config = dict(
    image_size=48,
    num_classes=7,
    norm_position='pre',
    parallel_block=False,
    num_experts=16,
    patch_size=[6, 6],
    am_softmax_margin=0.3,
    residual_init='zero_last',
    precondition_frequency=32,
    max_precond_dim=1536,
    one_sided=True,
    adamw_lr_other_params=0.0015,
    epochs=39.2,
    adamw_weight_decay_other_params=0,
)
Rows from block 5 of a small image embedding model, named by matrix and row number. Rows with one number within an expert belong to one neuron, the router's apart. Each number is 128 + 24 x the weight over its row's rms, rounded and kept within 0 to 255. All counts start at 0. Numbers have three digits each. After the name is the row's rms in percent of the matrix's.
After each expert's rows are labels from the 100 images, of 14848, where the router gives the expert most weight on average: "peak on" is the class under the peak. Only what is clearly more common there than usual is listed. The data: rendered made-up planets. In brackets: how many of the 100.
# router: router (model.blocks.5.mlp.router.weight, 16x192, trained with AdamW), inputs 128-191
# up: expert up (model.blocks.5.mlp.up, 16x48x192), inputs 128-191
# down: expert down (model.blocks.5.mlp.down, 16x192x48, transposed), outputs 128-191

# expert 4
router.4 095:116103132129126140154132115146119136130119153155117073139175092115159161151109117120171069133126142158117138146116110130092129152159139129097158119129141093128090088122149131109122087140141130
up.0 119:174170108128112151108108145127153129126137117087131118142107125127135122151145115141130114072126110187132155135100135103113120138164119131137102105098088096128152134146103111151139149130158156
down.0 112:142127121107098143111150123132171126118108129151151163097103178136138092112086123112132156119141155150087179107128126106122153084136103120128135115168137100131150119137154086093112156090107137
up.1 092:144141149133097123132147141164097119132130077127151190112102164129134098149108115139083107094117101098118149096106149120167149093096167098149123136154185110134079129133102120160133160106112158
down.1 088:149147134154146098114106128134067144103104144095126135163138120121140197108137124133140119172126140096123105123128155137109123129126115113135191145106110150142110112129141160125084071119142077
peak on: planet (54)

# expert 10
router.10 097:122101162120148117165134142121102127137140155163120101126140104104161160130080085090165117141111151152134119111125100145122130110121151143084151139139131156110100075113149146095132089165123125
up.0 092:098155149155111188115183106088134129118096159115182135102093115152145124144131117148104104078133124147123141141130131163168175147138123128114117087139126137150133154153157118127109163095127151
down.0 109:076102141114134132153145133135117098130121104103070136132078129156099109113135138120103129077138150139174108075082130153121136093092099112124117138114091180186116135142097152143132113125147144
up.1 092:165175104134139125102092136110164152105116119107148207132101133115086131125107116159151174100125116080132140150135136093128138105167121161201100103126128154119138147103132118163156158097145142
down.1 097:136120112078157150126137150080162113095094144133115104115109160143135141127097148111105154136134163139107143110120110143161127121119081077155118113158127093110157167148117113139145115101150152
peak on: ring (71)

# expert 1
router.1 089:091102138116111133177129126157095150135114134179118100137159085130138144107114107119162107156134169161138131144145119122127143133117151148091148117140158149135112097137124117077163090151110135
up.0 111:096102168147090157092107130109098183087112150122138132104093148173131131094126148132132163167151126117132181165162112145127116113119093138119157158124071124103122133141113094124105127127112120
down.0 103:096098095148116128094127149142130101153101143093167105115099113172170141109132133129120097152145136143121154099093137120149131143136144096129164156125113125097134114137123113146136077144102098
up.1 123:106117126128122102157095095146139131155109130148141093165143147135145150125148159165145095159107064144118134086150097130142117121101149103108209142152156164161158126133130104131126116130079117
down.1 135:106174151165090137118154136122097157099107167134163158132116141138094167103143143147129167102115127094101154138148109170133144120084116136160147101135155134118134125153136135101126111093141151
peak on: planet (78)

# expert 11
router.11 110:144122121184119135127132117113141086159128092126129129141122182153117117144126156162114106156099136098156123105111162094122137142087099102133144128139112156107129135135095157152149135098119102
up.0 125:103155142153143124102142132104127122154125103102163115127097132108138117169105126158148130152128114128071096135133145129124160156155112106141135141164128120066102133178134133130103116110104130
down.0 118:107149134117122177142193126138144107122143150156153116062141110088164126166102115110129135091100089143100124122100117131151175142136133127189092113146170109107112140120143089091111184151112153
up.1 063:122150117089128110165182104139075114093097110131120126090133117117125126131160139099125103114093117133118140118111096145138113149171135126093106121165128102195090158090143102128131158109127152
down.1 106:134117096109138150136106112131116092144166088122106151113119155147154112155132153138119122121104141092130145122133092102132149122156113122147099111160102120140161151137083124137158155112152161
peak on: planet (49)

# expert 2
router.2 095:131111126129120108191143088178094123142133137180149098119152110119153158127104105105164106128119135138087122153116124136092171116104136108073142107134177105123097110144126139108115088134134089
up.0 129:096155134133104108159122147126095144147129129096180089105118141122112106133132091144130135106127096111120121172110057151125149123124138141127108127129138158109152145159162124138117126081149169
down.0 155:139152134113169097080114162117130153089112144127145110142162117121175139099119086141128132137123149131137084109130167107146095128155142110156168160083135114105096111129167132113117124116116088
up.1 117:134121136119129170142109121133143115102118123131137130156134137154094139112199166163124131121153120142112128167134115175122111110101118125111115150134122139150134122182141123094102115159098134
down.1 108:092098158093108138111117079120135161172129132166140142129172138140122112149178151151111133128160073136167182168135094158121096163130128150112101147123103137122094119123148113130143153162111127
peak on: ring (57)

# expert 0
router.0 143:149129147089132091096134145116145183148147159116123169114140152129144097104145125121111163097138148119134104152122165171137116130151142146147091123126112119122113135126111092116151129120128101
up.0 143:134105119155150135113121105119105126146185115134081117110125119103134113123065148137099092121121143118157129076117105120118183149139135108153138121098169144140140172146104133140128118156119129
down.0 176:158126117084112165152173105130120113128178109175098161116124115098128090142095106108114117119116128121131122091140123116106165122103154087143132080156177154155117126093121154132114122154126124
up.1 116:159130130118134124112096098148125127166107116131133129129108076077150143134111110141098119138112098150109115122127136132083137130125135151149140133109128148092113089075158129141160137148148130
down.1 113:127133130124151129104100142101148125184146140106101087110130093123148139112154127139135118133120135154150092130123160106097081148137119147105150114108078125127128094105128104146120125123121122
peak on: planet (78)